From a checkpoint of a small image denoising model.
Model: 48-pixel images, arch unet, norm groupnorm, widths [64, 128, 192].
Data: trained on drawn branching plants, 145000 training examples.
Rows from block 3 of a small image denoising model, named by matrix and row number. Rows with one number belong to one channel. Each number is 500 + 40 x the weight over its row's rms, rounded and kept within 0 to 999. All counts start at 0. Numbers have three digits each.
After each channel's rows are labels from the 100 images, of 14976, where the channel reaches its highest value: "colour at peak" is the nearest of a few named colours to the mean colour under the peak. Only what is clearly more common there than usual is listed. The data: drawn branching plants.
# convs0: first 3x3 conv (model.enc.1.1.convs.0.weight, 128x128x3x3, standardized in use, each kernel summed), inputs 64-127
# convs1: second 3x3 conv (model.enc.1.1.convs.1.weight, 128x128x3x3, standardized in use, transposed, each kernel summed), outputs 64-127

convs0.71:512602489526527601436508479478499494492527475406522524529521497521482493432519485525494507476385568458436524540502467517524470503559475481355462523532510533495488512471509478614499500526478572
convs1.71:489433544492504461536407498481426474498486517572502520553474446575509455499540429545461491473515438515489481546473539485452482521472559538502411430500482535581491451508529525460504517413476392
colour at peak: white

convs0.49:528519496450462568491560413582526535519527495514487553489479553510509474519504585508516508577517502511454430468455518498542475441453475512472535431478518464481543540502449528521548529476568454
convs1.49:517462468488546551550478523479524536553465566477482471514438483458495532502459470487538440562506523509507475470528487507535447491540508507547506567443511576473538533485530546496528423550487514
colour at peak: grey

convs0.55:507542530484529535542479505506513533514465533455516503514464549534504490473538542450469537500547518535563488477441451547495437462538517542496482453497539503484532578477495566551453487546571426
convs1.55:500484463474454470462502538542533550549458481543509538522501495447460453538534581502581476467547482470500491470600462467487508429476510484463577542427515474518453513490502400504540442544537573
colour at peak: grey

convs0.68:494533438474505526457479482555545536502515472380521508590556466531555489497520434561480503474532515518531472496468555508513499455446544404377487480481510523494512489514550596574475480498478507
convs1.68:455543578479527484528494435452502471578439473594498481504453547511441545416513492485484459526514488504361513492509514523511493526480464570532496475439498532521504491472543476448489544491531504
colour at peak: grey

convs0.29:507526477433488533492541582504509418470499447543580527497519542512443504489545514493512476469477496492531573514518529489484527523487448499482458508522464529489422576488515495496418538523479509
convs1.29:465476452439528567547489517432487487531480592515446556476483559481507504500480537487496473467514495496484500482485476423552470458518486522458474547476546483460526524506449516518543468520456539
colour at peak: brown

convs0.109:455456538494434467484560430507496506495483456545492462508523441465505493581567538477454439565483478463490503493427542504562446481435553486453537535556431468487473485505473486563565540529482481
convs1.109:468453441512575516455523519484496465472530473457564560481454543480456535447512601563545501431503495536487556548534520511433549530509469457510555517438528574539525521487571479460418445497511439
colour at peak: brown

convs0.4:513590499549516427519521472475501426473509445424492526488486450543527465573506557492452512533435597527509503483515505521485469485507504574475517519513498416460552519504470512438454468474544529
convs1.4:521489510507514504472520612498536499564555502525538527506532484493475515484502517450520547547572489495532511534504517456488474550475709504451503465530547561487505483426489424486533527520445473
colour at peak: black

convs0.36:478513441538477471540523511539499528510446518482586481518449519493545474551520459457489499489539531435595469489442432481469437500468471529444550475512480479494479510521516450476480508500463490
convs1.36:575514558518535429420516524434498530483520519603491448512493470502505577503500473552541522559508495431491558520559579507519557516495533435568485476514486458591490513533495495514495543479444481
colour at peak: pink

convs0.26:468511461492502492503445496472538522471496451475527518498462514498517502430564542473570509530468539566444543442558549560507485438532475578508537447524441564470509558542478515529513509505603439
convs1.26:508464493426447458467515542502476514462461506512479537484514477507520446524538512524512502464492500447511488529439494451484465475559507510454457545518511473535458438581493525539564521499482468
colour at peak: grey

convs0.99:472461554521483487508536471502549475431501486528527504535501517512524521421441532496514606522465508499543498543489531466452505494405577474500532521492488460450518528559506490511505538502397514
convs1.99:492537494492524535512465441518485468537506428530476527428508532530461482531479477519472478543447457565487524441517539473439513540555322534513398458515495518467520520540498499486539505526617457
colour at peak: cyan

convs0.93:504444485474473532568420526547469503505486486575574540503493609506476473482471481532499450446509448457432503408462453577538515532523516491554457496494444498500516546503545514480468527507444469
convs1.93:471516481532511441506498458549486559580456486444448485484482459470494496532533501496459485468502503485505481510542487487500377479460523537474511518486559473501518471495495504638495559557500487
colour at peak: grey

convs0.61:472517444543539435411455449440456515482488451504546463555481533429497482512521541521586598536523474467498518531458522492534445547634532501557437503501503523412472514467417447430487525510506456
convs1.61:484512490481457474480460597495522443416497441546501457506509502452523506533471475507472460471488474529543497543477491534570492502521513426450552474483448417550526474455473528483526488477433636
colour at peak: cyan

convs0.84:542531514496530535512556438471477531532484492487565464515471545538490469506538546494509554538480526473501474538481469441453507446482501419513526552485420466530467501443479446521493467595462479
convs1.84:493482557489447459514540475522507490548495515504481551492521515478579554507480533522549493416529500493462494437513536570521539555527449487464494428534489528461615560530559574491482528445546470
colour at peak: brown

convs0.87:493495399482525557510477386512500479494522475512542500476524512457521484502468514533498539508541498482555480520486570468479564460513528501458493491506577496479518485538519548511547540321477475
convs1.87:519520579485472467455528467536523453470378495511502477483558514486535492491514426524536533577529495515587529532553487519536506489536459521521532457536514516528537488555507479441501481410491522
colour at peak: grey

convs0.117:521496510495541553537501491521490539525507455539530553511494529537514483481458462514434474456548392426496487480516470496493487509499547464505483444502514497448506489497583511566458515492480517
convs1.117:498476501487551522462511538528558425505512557410534504518529470466452503532522515424503543533497525570484520546490549533453498508515432509422609575585533482568486471465396483554535483502547539
colour at peak: white

convs0.10:500473493443520509569516467478528425458508486541539473541531575433494482524504524565512604501550465526546502487467485526519489466549555546484435455468459493512537501482471583476525525537431504
convs1.10:446491530494502518503484559610472536482575625469506513515525475515513541504527521509496511495479532475511456529587453489532561536469459448544553542518469384472554494625486473527497493458472481
colour at peak: cyan

convs0.13:505516468493528477480562428508508485499521443535491537472500552495549517469462487539528515487549486478464558532498530528506543533482477498469542518495487455495494494500509519529573503476509516
convs1.13:501496497567494480467510544481525466497496485514557418520495474480507504524512467505446459530468464476497445591527529530524557509562493484531482433500493489518416521450486576482491521481495500
colour at peak: brown

convs0.90:514506500430516515488499507542538539524415527561530496510491544489523560426497526551533547487552568560627548512524564447485473399507511525472492487475514478505535556538486418528480465543539492
convs1.90:482502461446493488555500504520513456504566508472492502508461442414480499500480525526469453576428467451462521446495511533514498562564468495494416421409532510479490522483486422471510489504441516
colour at peak: grey

convs0.106:553428473543529485575510548536530423569523502451519507524566517462526557511474426494506511490512507515477555550568460524449499482430510519437568478534496452539479494497559477530492481505499508
convs1.106:502553433520501471539516481440452519462574514505471480486451541489501451515502521512479470587492486595499473486522584492504513508504425497517376430429566474585520502511448534555517539543486501
colour at peak: cyan